Weights of a small sound classifier.
Model: 5.4M parameters, log mel input, arch transformer, moe top_k, num experts 16, layers 12, width 192.
Data: trained on chords played on synthesised instruments, 52083 training examples.
Rows from block 3 of a small sound classifier, named by matrix and row number. Rows with one number within an expert belong to one neuron, the router's apart. Each number is 500 + 40 x the weight over its row's rms, rounded and kept within 0 to 999. All counts start at 0. Numbers have three digits each. After the name is the row's rms in percent of the matrix's.
Before each expert's rows are labels from the 100 clips, of 14976, where the router gives the expert most weight on average: "responds to" is what is common among them. Only what is clearly more common there than usual is listed. The data: chords played on synthesised instruments. In brackets: how many of the 100.
# router: router (model.blocks.3.mlp.router.weight, 16x192), inputs 144-191
# up: expert up (model.blocks.3.mlp.up, 16x48x192), inputs 144-191
# down: expert down (model.blocks.3.mlp.down, 16x192x48, transposed), outputs 144-191

# expert 0
responds to: quiet level (65); block (62)
router.0 098:412508563517535430510563469571484516522580553515531533486441517558450427419424515516499510540483477493557570479584564523552434507463502447585445
up.0 091:520399522497460452430510581498433542482482516497494430522469441468531522516544486494486480518427537529547513483443495534499520493538473557472521
down.0 094:532449488467488488515520572517548498493509555544549484542450461486504576501479464511532548490516441567478518505455482520570489564479514458506503
up.1 088:521539535516580479537461502476515430576492510525468518484516513514508478448512549453528533495555532400470508456495485460473522452469533500511477
down.1 101:509558460478519481526517463511501490530503484508460554521456542449496448470502489503451481507467481478513462548524509513478430450529546445492477
up.2 105:554451549463463492462534495510488498573437449484459460557535461406524541442526433495422483501519472552462495520476444556451497471566518476474505
down.2 098:518595479486477425456561526578474496577514519589494427514461461508570473485480522489486566537525525473468485495522520493436457471476560404479494
up.3 095:526473528506419550513563497503480539538464446476462455495493477517494525480519492468517519499469419506506499480463473520465518487562528497452530
down.3 100:579507536497499518427466474513506474524449475460462519477466500499534492562508516553489508558428536454500504535478439450463457524564522431476550
up.4 116:514483513545532485562564557529504519564481475513518462458507507546484495474519574591582562433548464419538528490494471459514513447517521514525451
down.4 115:536533553463483460460505426588465482542464455490470494504568538506476471474474551498523432561462460421513503534500480445450446497517495458539441
up.5 108:489540580462453393455534524542489503576514579542502483506472516470523511450466459492531467524519516512481533536512505518428433457476481439511481
down.5 102:442486510505469561517516506494532517482518429502520454507531473526495473521506509492506536478514456470486460463483531464512535500486483506430555
up.6 106:527506574575559514551461477530458515543468454488568406458496487552482479488474548568458503466498454479577516487502473453506468444504552467493508
down.6 085:530452526437479464483523541591452518563542501522513478542550465482524564484527547441552507478450442448519522456461546538452439491506515437542473
up.7 101:561499539508492470488493542453537416503449495489518465515538514413568537493523399511572504490563521510433440518444450525491538472540525555490519
down.7 096:462531499538483525412457460557432521515557485461559572528543521520492499611425495504432488525462521569538493514528470484524416491500442430504550
up.8 107:510510539523484571533447537516530483485498486515563475479500493563484495538486500503430462527538476584525475446516529620482563450478489512491560
down.8 130:489544502480512470553569490515539474536494511515496524499473525515462467416459495521547534503550445538477599505575550531498492466431496476573487
up.9 097:494543519521545445528506496452521448577492491492478547427468491499510486480506532515536521516528507396489502478495506424489518477481548485529498
down.9 108:492565505514498494507517466519508465544500488504442579445475563485521456490482564488492455533467489439508433556505488476514444442502560432497483
up.10 108:471521507593519488487424458482517492492514485478525580466460486511518506507471469528432450505464546531493517522518498517473479530495509491494503
down.10 103:494507453534513508519503523500497501497561444448501473466363463484565517514528521436512467515493562468494498385506518515531498513519515455445557
up.11 107:519489401462506547537489468476504478446492457462526481521510455508457487481484506457460532474467443565468511557496508568534514556521555514479545
down.11 102:516467468487511440520568603475495495524506542554519437482399423474522502442546466445524521460528522574504532433495535562473560503479480541550541
up.12 109:506495547429481429419530588523460466534520569590488492484444535491500506490484494515492498554508521525489481493486509539439493430479495504540471
down.12 129:449502509499527551559480564434511512467510489481522491473466525554470509522518494529490497485608484523467528462490564513491579477481472575486505
up.13 102:531442489506493494470465482490481527473521458466475448573561419476534508513486495463535553452482529521450457568458438476537493549542572489487560
down.13 103:581515440524518540547499449560508437521429429459481494479505492559466451503499590531508496503509406475456508503513473459494451455506592442480450

# expert 14
responds to: block (54); marimba-like (38)
router.14 105:400479468446521449516586510515534490566573535472444527531442510501489440456441535550569544503503479494469562505569574482530450526515527451575434
up.0 089:529520522538586545530474483524438453503452464562541487519539557530477486464504495470481511522569453528579511485512480514434492435400490508476496
down.0 095:461423530506546546456471563493466525518500506473510474497444417540477528530579468428461484491552467509467520422440518457471518499489517553457517
up.1 111:572508577489514523460469536535443479538485487536558438466528477537514516498549482480488520475599496477489490449492461496467540479480430529456543
down.1 072:531440504498489478463453551459521518439507568534463479526496503418587498533566500465473490478466498563459447515493428532519503552526506534461464
up.2 100:548506507603523552493458474519462486400468462534595485432556531552460527537515511435487535535556484559527488512473483516482502472457469505482518
down.2 092:515501538469521506517539562448571492530497483492450543493473534513525522563541513529550489467527503431502411522466469454478468512578525461528468
up.3 084:569530563461491517501467470502441501494457448509509446469546555539542448507552464501482466513570529407512466544474487462509502483531423494444586
down.3 094:460472515545488502530472511484519533533474423475423544478593553477476515502518505488451419440446549507520497487496495492488525470521474563525485
up.4 098:518526561541500489477490463530394514499462437517567446493588478514478458493516539452451512554492476501524484523483467465496499455529468521447509
down.4 103:475545484512547501451487487561467530483478530547543539468509559503491492440475475489426480535550509517545505512574475542483417501433422440500535
up.5 108:511557538523558516491433473519487447495467507562556463482551494518519473493491486454499458525595503508446482502502474493474523477446453529467573
down.5 074:523494526502555425448504502517508444560490562549549533446511501432571522473516468571489478514510508489536521584521464550451433475489500479505566
up.6 107:484512410481481472488524504536510512462529527496492543545484485514447470455459540503499561523487460602505560543515519540548409549491518443524434
down.6 122:411494461502562554508473455558510501519566473458572473534507428529486434456398452492420483515504505566594488483531559550509434461557518447508547
up.7 115:574534520547521522474430501521450464469423457539576460485547507488519531534538491423492504546544507493482472507461443478441539472449448541422561
down.7 068:579576538492506481486565500549590475539453394513489458433515554455512480450483547548483494494480523530519486519535431580469448446528491429489474
up.8 098:483530526573543567536469406465510525523524428454523516488554482551492485553453497474513484436467532458559447559502492430525420513540543469458527
down.8 105:500473441496491477508520554430549491448494519440462573539433561491516542545481478471505541566509525535431519530476515503546532516526542518576460
up.9 099:545496502546529571461401496473430445478472463536526489474618528528520501535543521492471439540535541474544435527462442466502545450474456564402558
down.9 077:514479491435487534551595474511521448563514473536463461509490468444494476412481429530496497479487486483480496500492507562484550477476543513510524
up.10 101:555508515515520556489420501505477463448472445522568468454598473489506517504528471434460482529550494501520463486454432485490550464480460556440531
down.10 073:486533490495517455471583511446517496553516483552464501565468516459488440453431495539472516460555492569523543500551473567513453547501480498560500
up.11 099:557513559585499512525470527508464476508485502544593432478550486491543527488537495471429439495537505520530476463471454549437527455470436537467537
down.11 090:507452493527515481494529521508471460438503498605536420483569473526482483548535564502538595539538466569580513438475524513502556451468460567461469
up.12 110:549483512502509533469477505530414486537444494549517421459544490542476519536529540482468497480574472498467513494482454515426521500456417517478499
down.12 115:509451502555499546528455554455532501486506487511505466497509467503539526513548470503530525470475497600460493444433479512523564567456471582504513
up.13 096:575510528491488485432513544545446504455480550515495434463499442498510559577577491483491508513562507550475493526465443501445500473491415506480454
down.13 099:472441510504465468491509566443535556500540545511472536511445572490520499504607506496530472445478492526491523502495527534567506509455448558536493

# expert 10
responds to: block (70); harpsichord-like (36)
router.10 102:499549514447490456461514516580468453561520514512569486493488521469483502468429473498472510565503486512523506488536531546448413454475502422520494
up.0 115:573501581500497464455465556538446478545498515578550435490529446464539576516524438465484465495497533563556483459485441545440484424458441516482505
down.0 128:449541497550488594508455485570465475441507491504544486480533487562425443535460534490462513546527451502525520459559555465490450516483492452455506
up.1 116:486548511457497452432523501587433460539539536513536524463512540471494480470431503494469503583518499498511559512550533519466419474483455422562450
down.1 123:461497477491435497481463408558507503462479442471456504542553479564440452536407535529538535502456427505496486557586532454544395560533512423477503
up.2 092:538416479576495538521423517434476527444472442518489516497566516478521511448571522484460507474485508505525566538454445500527553555508541601486445
down.2 081:499495502452488462465517455464507436578447494496458502523472484500509502481523461505500552550458512545456481534510421539500491459505553518478449
up.3 088:525436513488472485501595541447474514508458515524435499495474502508503501477567520544438519484454564518548557471451485481540571504540479606489453
down.3 081:509468484527497501468444571455568456482568504488477488505520552450536554501519473480524530461552539509451491463461540490508556528436493557537447
up.4 097:592481582530552468469457537502446510528442489520526442466525504473523559472534449523433466505483510548565510453439440515465515432498468543501454
down.4 091:447512487549478546485424514524462518454529524509497460480537531530475453600466515485456512554538425526483504471529516482496481507513483460453520
up.5 104:500437457504473567522454468444526448469449431454449481474550485501549557552530537451520466476476536469453418513463450447513548518562568517408555
down.5 106:556485514467524494555494524434551447500485486490478538515418465487534560527550547486567534453425544459457484467485514454497555541516535537445492
up.6 087:533412457537470502522500535448508517450497470545486477502572494503545539522522529492506513492459577464532537564470433475581520548552523554485486
down.6 084:552479508448486495533564497468560467512490477505479493543510458473537570493544525515591521478379516557511474447500490502569554587519529559488466
up.7 083:502574474518540471465484472533431501452524512505561499489593530490474486501461506542519542556529527466531452575521495513458463476453478444551511
down.7 095:455443466505453573528462505579557517510468419478421584489574566476485444566430535484505489484436471458416449551537508490517439561539511479493475
up.8 090:555473525498464509514519534437546517477441494532442519475496494478540526504590529588433443453500518517471541438457484544474553475502496586439497
down.8 094:502516549566492466489443550457547496491506492510509496534518526465582506471452430388455464493472569477470468540482496476509545546459456590528505
up.9 100:489528513451480454421545491568458479542554538512500514480489511484464489451444506491458512570467482512478540488492523539434423464539471434537480
down.9 111:450532462457466536484480439573542511509455455511445507562547508540448419513393508518513501506459455493455498574561521511505393563534524378467503
up.10 092:504474514453462508484562486454514548507477504475409553529484540480545508509516521535520439488496549421487515613481438511499498517551473523521473
down.10 089:496485500490459491492472552512507475457513497507515405472535469551477508532413501447517524543438452483430491577441469453542487563501500485503489
up.11 097:554447506525507525558476514387547541512435413481504529547512520501490541486540502486535522456464482430467449539457454468555576543541581566490499
down.11 088:514521462415531433539604503535543495608524433541487538559512490463444482441441537513444467539444496446536541525517484534498469554515505468532446
up.12 102:498387496486437447463562520525456535518473472515475487490521453478510508496497511528467513520414510538566533509470466557513523497568486515481446
down.12 113:477492468545528573576460417478519479431470476443541507532503476571477495510484530516519577444534432563518497495576558508552487551432506492451568
up.13 093:533458550471543530574537538436580537491471467480521473509538487500524554509494484587526479470510547433499479495448496564519511489579522526560494
down.13 094:514501540528519470520487495544414521507458482497508505439535569462484481487495478495493467529583491488518486544493450507421495433495483490535432

# expert 4
responds to: arpeggio (97); playing: arpeggio up (80); marimba-like (30)
router.4 100:521458523515479474512503531430552467479509509496432556489444521455522554468553538475497489491474544477459510444455534489441577476480525570527467
up.0 090:399505487545518546546444445498495532465559433477557595495535505560464439576419547516472477518437474502535463541546531489578452560544512481488521
down.0 085:584589492488455499515544539471566476499439454487449554454458539491470513518532543530520528508408472497483568533473454511533568512575536546477463
up.1 096:497514503566492521519440468495476495428498476430559561443523556572501500443511528490423452518490513518562490513542497486500452438477461475470480
down.1 091:530492473470532486482477518507479407525495529504514422531520484477512503487523456428525568553510499535465422537487509519505483501448540478510499
up.2 119:581535590501541472489524555499411459530465538545545466457454517488525524470549464488463476532511532488540496454491484495454526430463430491488488
down.2 127:481509506560499573478422428564417521465568447464533499464532537553460474558484516500426498536513479476569499434556557482492417469458478451469520
up.3 071:476551477457523492460475475568401545513504473535541484428578512498502460479481510467451547540515503532545533569513441485519453481491476457479500
down.3 077:483496505502478445469520523472483547483445563521440542486468515512447463499442515482482488495502511404464496634514426426526560515542511536483485
up.4 105:551564569520547485495512526512487489535477500524542494401505588520446491467520540536461478538554465476538532450528509489456510431450453482507491
down.4 112:483560518539514541517489471580470456471559484553553498476584542501454466530452499458473475535536476511535479492532555477533432516466471457486496
up.5 087:534498574497517540453535495512467495482481510521512440462506481533499454538501521516465493500546455508516480489497462470497506447530445524398527
down.5 086:569560521480483473504492467513451538512497546453479501470509513452487519536472483515534521503500554478478460524446458440480493493532505504478506
up.6 088:496546503543542565495468497585411474548469435510563460455506531517491470482468533509445503536523433464583481505562487441486460461493486460405507
down.6 071:447458479466526532576515468391548515474509499501442566482466535538488467475508513477470535533548509517456465557548525482477553537489497524536476
up.7 095:494563457541532535486493425560437523509438474503551429504590475538444451434472533481453517506548428453532538534535496495549451504458470472484524
down.7 082:507501491490499532540499452501543454485527561511483566495503531534503407531430545443469424594489473462396464565561524449526502515444521483495492
up.8 106:410507464523493469525529467532503562463628512561545593508509494536430446465447540502509548524432498527515532487527566572545481541459501470539463
down.8 091:507541533528555560557442522404511496515434419482459604445413573502543559514582462535448465424460516525477520479492503527493569521501470539511466
up.9 074:508574542519454489399493459544522533516473488562530519490595537541496471524424445491401419530507502498523452567540477460485456506530451486452530
down.9 071:455496500447508485555522487484529515528449525527463478536449493478528468556434485490545387493521536502424447531520480495462482510439469495525546
up.10 105:444491482490463449530565476494555551511596518522489581578493468496471496520489505502553506445429553466482470511488527523525517574522529520548513
down.10 094:503546556522489548487470494440465511501482428476447559430455556524551539564564463467491488483421550526493532507518469513500610514548444570471537
up.11 109:567551525556552534525475523480497442481462494492524508420476586526474493448519540502485509520546496526501508453514503516481525405461487491499518
down.11 104:523496476566564605516456485557488440454539429496537440465532480564494461513508522490444515488548431515555487450488502516529479538487504491433534
up.12 120:525440513438435473399508539473488460531480511558424441551509460431575532563543510510450457498466529464481508501449446466457557494491440559474486
down.12 131:550511550497493523450442462493440511521471442495507487467579494481531541582540466482458467506486557487537446476464432487473517466497437544430547
up.13 093:405467428437480498555563488507541512554551485515475490539492449504429501486478537536539583484439395524501499467510571519530524546512588516509490
down.13 088:589508534529481526535508483413529548529438422442443554505469578479519536474602474507469443473498586484482468491528490587466552475504520561506511

# expert 15
responds to: block (60); text has "noise" (38)
router.15 105:409510519438471421458573537577535498592562561560468489501438497498481436475447496498524480515514459457478526474563567448454435460480520419559473
up.0 121:418549539480439447456551486562492508554549537527460557466463526522465420489477547512512456504472474416501523525589523426493405467480519399525500
down.0 133:448507488490511503455472435577454478458514456459514475499535481510526508513456499505558490514430467479518429564512477476476406526540545385461518
up.1 098:543440488525494555521439475444517522452465469501473446535588477504515548537537516500486478458496500458466436516423449479525551509568509584400530
down.1 088:641579518499536524561538514453505479521362476533503528509513505568485502519538473461482481441563519456449507528503409448472530499474476503502461
up.2 077:561487462548482537530464454408531566422429421450532515502615469491490454510506512508439471458510479498474503518468447524489523450517472579447550
down.2 091:482480455455480450491532478494542554545445570558522485558512472523513444427476519527508508446487512464520568540518468532449470527457467513595454
up.3 096:588425514523516542534481517483427540460411487431482438490520469473511571465578436456432452521456504479542467517428404517471536521554537557436566
down.3 100:499516456504520569508459497490468415428536499489489464432506525510475495570483484428534555611517477480434469422494524438566504552478499490456504
up.4 092:559475491548509575543461483471486504435467416477549496461580492553498549516552509503476474453495487512520472503436444525542557482509500561432551
down.4 079:424463473491504461487561548517498515525540537522498492559451480476503457470455518491468539460481531569521545536502481529507476475529548462617481
up.5 100:434576529466462492476535495572502511545537525535458524463491524533433417533477546518534488538506450418492500555577512399515403459487501410502508
down.5 111:475491474499498522414506462555455455449539451438515434507500462504524513490464485516577500490415427499479429573471468494500440560526535426453541
up.6 096:531482522572458529461432451461523528457475425468504558436538514533517516543508521460396442487459510484497482486449434478477499476552514526445608
down.6 088:399528530543570492502518445496490525430558543485474513489423474549439420517501543433496605496526457562565554450593573476492525446457516495516526
up.7 099:511516502570569555573511500453525491504464449480579470422529503577464476452564532526533523452558458446497502472507479497546551476482504539511529
down.7 086:530534520410463434466506522517480504583506504581484502498530506440556507510535477540534480527487543512499504512478490523388469438494395490528414
up.8 093:574480487575497551517456507436464487423433470494540501472513484502516521542599546453487490444508485473473491491462450498513552531467492578439526
down.8 086:502521544496479519481546509496503526541440550542503514477518528566473483492524498571497491499506455448503583497559441457459493490503442536530430
up.9 106:501496453533487556553507504483497485469509486531526470470535481578453524539530551469502540494521417501519517428497504480511608509483465581472505
down.9 089:514525500533552505530462444520526466570560539515553507475534563466489465528501534566458471493555537445525496461496509487445455456497522453461512
up.10 109:427559536460469472467537478561503506549537504530450560460497533524441413539473526530497455507513471424503490553574512414497394449490503402519523
down.10 122:480523517506495516443480458564452455444523471436541470498518466502505490516449507509556506504425447502509426566495473478493413530528554386460521
up.11 087:512552526485391482462510457496495540513469516425463552514495589488506529559506506480489373520497480465439466496499463493471502523545499472524492
down.11 109:482473512488519500449522543506452454444552574546570402515429398510482535473533464475572533507463425570510480452474509578503516502469502499497541
up.12 094:445553502498459494538535423491558581502543498447470542492497536571431420525533518526517475441482457449492515487532533443526515498534535494529531
down.12 091:499494586507478531462543489543430503457517472529483451504549451527543495482521512509480442484458480513565449504490474528452464444527458437512540
up.13 131:453525456463425464463530525514525481519539546532442559482451522509488462487475513459506496508492464480387548487557539450484454491431501441537485
down.13 134:450489548534525519467458502526445477439562484481509443478497426481563539567467484428514495512448509497516409501460484469472450517512514441407595

# expert 3
responds to: arpeggio (95); playing: arpeggio down (72)
router.3 085:515518517506495474427524554526473450511523589566521426472462470490479515518506487530527501527542530504483549481483508495473496450444445482516481
up.0 097:570491500479519450487563534484533440508511544514468472487455488453462545450515480541561585524552472502454530540443489513463486494509527502536475
down.0 099:460496496447426490478492537463534557454527450511489500487522582464480473518588482577434427482541503476505501470514501500450604532537446534521479
up.1 104:528506504515478452457501581508482439460506554552464432474436454462533517547499493447541511547522519442422508535486478432491462488443477449472535
down.1 115:421487498471440470448502503443560520479588484525449554524447566490522486512578500549485480487509505509505495412501528508478580499584479522536497
up.2 087:540452510520421438473518517486473551457461513522521497518488509500492533487540509551512545483455498544530518473447456517533607535509504600518464
down.2 084:500539561560591447540488501545459449545542464476568501402503541506493512427535498468450487563596491514518512451488502545451443421496529486486500
up.3 086:530491469529470537549543504467605494501473449443431525561507517492471487438521541537489510477469446460494512577483443540543483522561608511552434
down.3 074:551449419462561569459481515489519487496445431488504439492534482439508557536590452586431471489531509530552464445425427526516523509592515541495469
up.4 102:480543493510502517575538472457597522506500505428446545515461559524487473495486549592543539468514486474488534580510509523566467530554574474560487
down.4 089:472459533503535476530561543520532467572508546548482472527459457477511496438497533481535506501546524466440510515482553520447535509491575539506463
up.5 101:527520499521475510577532440448555529548403426430483562540546546504479475421512538541441444484447474459485531548481458518557505525547575527492452
down.5 069:509425537470531514516563536434470450456506479472472486492478419530547512571572498455489464430490560437515480467436558499514590499507485529507594
up.6 092:530538498479406448455551461518509584465466520480453493530494463487493494541513475543490481494417535506495540607498453513572472560528465460559463
down.6 091:414495491482493495474480486520470505492571473512518530513485552490499525465542501554508504473526481514560519443515544512472488453526560477497473
up.7 090:493509399502507566552537425471550540476460419448442546540506508557431518487480582485494456461440439444452521545499469489543492556532549495512483
down.7 071:500476556488510492501509503563400478505501561552564504529493453535479543504468504476520545510461482467524515532430463473504485484515545487433471
up.8 102:499556508534526448442531508559463465500539548527580461445483437502470507494444497514509530560486503516533566540535514485531389494461450392468518
down.8 114:412514489534419491483492462513582545470534440511464572494501624497489448506488518546475435488493470529495508489550534497437520480521483508502514
up.9 080:497489529493416471501536465430530619474483477482455567491507544550519471544553531527520446504475538450524499558507450499582523545527495495577491
down.9 087:524563545554571611505429450524429488507486512528534505444554503551483481546503505493435466481541489478555439505507465461454465475468463441446522
up.10 124:504491512517486436451519561555447456477519556559504448487453443468495493526492508472516504567480509438492549524500502418485437475454459438485491
down.10 120:422509525511449514467513503479559540453614451504462560494436567517498481533533506542457485481495492527514516414537572492503533466575486538528481
up.11 111:534490488619544610569425499430539478480459442456519511486523507550482508553539493490436491459496454507490465438487515512544564489524513577445542
down.11 116:532427496481472461475539585463542552543470554540491448558494436460474558480530474516594558438560489519457546490412468494512595545486495575514486
up.12 101:508554529541510459445532535562463453490534560533570452426472454507461493491442479528524530560468489485532560525536519473509408483449451416484481
down.12 107:429508488528420498467497453500543549452563465503482575504475598494513460523483486538454452510477490512521504465558541512486528450525504519523534
up.13 090:548552488531536467470534570521497452482529543525556445430454433509493517501498503511540533533513479495508549531485510500530428498457465424478515
down.13 097:437504479502406470459482439497548542483525456513456543487487594497510471516501484533458453471472481516470505469536535510425512487529506529516524

# expert 8
responds to: arpeggio (93); quiet level (62); playing: arpeggio down (57); instrument: saw pad (27)
router.8 085:446461436506494495565489520480592494500544512504514508531450473519502472481480460498429405450482507573503516434538548532458519537461525527509538
up.0 089:465441479542480511538542491488547591509506433465480519485474540567459451446529557555447511426511513535547530472558501486531550486535533555516510
down.0 096:516414474463462505476503565469531461485540466470505484456456474457518588467530477479484490608420449612467519397470502558533583549522494543527456
up.1 099:526502524494467488458445532528405457478523538505473468489523478437488512485515486489482555588526440509504539498501484489520463482482480471498465
down.1 092:493486509528587558520548500487493548466556525542547501572533511507528484470559505459473456417540478498530516447445491505520544569470506570486509
up.2 118:603533551503486453490556509548436551517447495526519514496530561467489520458578506535514546531544504499562504542451451497500509441518498508534474
down.2 093:600432447470459446476538554482496548545393515500444505530533537427528549460555458549495516512458511476454533565462425505527506569589494551536467
up.3 094:489419451509543467551533562449520543553509482476492474505445501522521520426531522560479488452455536494532553485515513553541519534530546530539454
down.3 098:562471478468475545496494523471548463481505471428542536474404502505496603480506437522490480561486447599437519461478491615564567560527504488557500
up.4 109:478490529520434479464468516500490567475522452506509478529547471490537519567520515494456451456436625545546459509477466505550500494514453520501542
down.4 101:555482478474506438503522508487548505522431515439451523538438536461526492403466457522559487465534563523494544563532466509502491496507517469574468
up.5 093:535504522557480529524486491495496552497474442507534497530594514486493524530544521486460453480496569487602472558479425490552521510524452517445523
down.5 090:506438484422496477529545502505524549493488504412515480543500551468482530397463486525590484454548513506499530564494505507596465508532491496593486
up.6 094:536520543579552502491491450558445526521454470499471486434578549561463423439511573513469505536514490447584511536530469445454451392511499459467496
down.6 104:525507487551530546501501487493476516385437491515513457436496481569388424492489544463494559514607437507510539523511477450508575502435451574476482
up.7 112:467458473450453482493501512513475594488536455507492493587544467490519468530488512494472496445490561548543458485489465528532510549505501529486540
down.7 110:468436461473472463480549528513524451523545500466451541526406502446503510425516487538486504572434462614502538439528542541508490548490529467540475
up.8 104:445467502420448461488572498518522645471550489515410489596517466504503442477481508478526555424486543531500486530488521509561478539563515507547505
down.8 103:534452451445494437492546519547540420557523511452510498529440490419535526391515470570479532532448480562485520489508491543497470525542517451538486
up.9 087:508547471541544526549501476503484478475503453453518570416510546496463472457490478511415478504465523539566461493540510569504455496501518450472543
down.9 098:448441478472479523488444593477491482484622502487504495479460479480539568510450491427464483589497486604451491415491553535530534523494455537510501
up.10 118:460473468469493501514518500476502615461502450473468475577539481515513458478494533527486471454473541565522476508501480582576506560571478541500501
down.10 128:516446482486461466507525530488532450533498516446508529543412511462501546394493431551512476527437476574496568513530496570483481505529507467576478
up.11 103:490499487533524522536508518498512474507496511511515519401471569522460456430506511507407458520578511527517532453546525513471535435459505522505514
down.11 109:484451534454483500475469595454504464516602472534532494443444479474530580480512432447478470568491482554461489411484521560519617542471476566502534
up.12 092:466515488531537509551556500495516486525542490517521495434460533526483440420454492511391424479553493476530505449562554531471528432478515501500506
down.12 100:476464546435494520496476592442484445511590520527506495453454459452564610500495425454485456562508509558441501419464494554493605548475474569493544
up.13 104:490496478520497508517481512521491466493527508531520531403498588526469472455488524468405467533542486535518509443540545499448517460435492514498500
down.13 107:458444555468478505464466598483489493528607495568507513436468459481520587477482465409437481588506466548471479417489538527518590540478437571493528

# expert 1
responds to: arpeggio (83); playing: arpeggio down (77); marimba-like (47)
router.1 099:506460527446488435476553562499501458577505558542460482543441523506528529430495510527567556504521508465457581486497540496483531506463473527582450
up.0 089:512490581448510497555477493543472545558520474487521501521521493534534548513509478545516495484460538451511471540504455498470524537472432542517492
down.0 106:456417502487486450516540516496538589479522557469477496522527484547427472497489520532465456475531477513503576442509587505476541552522531541552468
up.1 108:500534465499562539534534457464518472444471489406533543454516535549412447428463495458482499528542409508495493538538491498497489489536565447497505
down.1 112:489409424475417472471496553470548487537511496504450507523466473491515522472515488532514433469421516533439547452441535569525550542529572567539489
up.2 111:467477540481520519542508496524462514534512483507529483526525468560482497439497544508512505441505436458508529469547511498515566578434429574523494
down.2 100:519422497512530534574444494519496518542472539525546444523590477505475542471600533471499470433534465441485559447475486494461567501450495567503449
up.3 107:475567470529552558573419458484558515490532468399559524513553499527494458522444510525494499465428478516501466495532505471577447572543569454466516
down.3 103:471426415516431491465459586476483483471566580485494546514463569468508585552546492457451468529452513565456514437435525488499508488505513525547482
up.4 089:504544459524536527559500476536486466463441409439600478459567494509467478486494496449444479452513479486490457528511478499522527503536479499443558
down.4 105:499527536426455493455535483474486560514471516491479483531469450537475463482466485552555520506451487491480552662526461445595439519531508467512446
up.5 105:467533552513422484474509496479531518511521492544487514450494467472496526562522439478437450457441544581505426448475520566483533478508463543488567
down.5 107:469551541519500478501516449532471475444533481479501518445452520584410436488479538428512514550504429475513525508580569429508528502475501452502508
up.6 109:463586502562504543555456408501452529416493447447547561490555524547461419519462538417450468481499470496514462516544503461544463507473491445448530
down.6 066:508531484496538511566543496545502520508500446481584514536500465537468502469472564484501510467478500479519475492445538528617413637536534442468522
up.7 103:420548553525527531484503442510449550463500477506523522459528490561445405551489536437473503460549511505510480497561506470465504459450495494484488
down.7 095:534519438527516531532538499555504480473512493464496435533554449542450470493424528482586559503511478475497502570461477522591414575541538480519501
up.8 108:523507577475527538527508498520432535535466468506542468549535476542483516440535588532532515427489470437540516514496474479532535567435436573510485
down.8 100:473434495518536541524505533508517527496522500513538438482562456535460522459554544503528512475548434495516559433477516464502524523480508528481441
up.9 093:511501501542514570558435449530458514474453419454571507491578535553458459499516552510482495474505501460549482555515436456541470527517477496434516
down.9 087:525529500469469459578556498457577569483462494466473508521477549499484478436502488478532489469437513471491509569453509473548510533518538522571475
up.10 117:511510522462487503529457491484502531515551502449517477536530408473552509534493435547498514486429523460472468563473459523567497576536494538493494
down.10 112:428415472538519482465489553496526515473588581490504502483456534522479496510514553512442493480522472516486560422469568496463514497515541518524430
up.11 135:559496529443479439461504535555514454543485521523483454515479478435523542536512431497514537556500528508462474488457496506451510438558543499496522
down.11 150:476464513492467456451519524523545504539509521440526554461433558499477512491510466529445481504511474533524511457527549567454469436545545462529530
up.12 078:491522550528526515484478481535448566461507464499525480467567428467534490561510457476444463525533546542536441519507459499439478437545504473430570
down.12 092:550530422491495501538573516486544473475456505523481506485527494507409474445468539492546577558509475508474559562478460498541517557449443503520439
up.13 080:483550482500463532491493438530505497446472467493515504474578485471472422550529501485431469533485510502523450505531498492458461432541550435415560
down.13 105:556512478555549581550505509474489512465495481515526430524550487560435479469492527474534563477554471481460518547452461453540526502437499530510504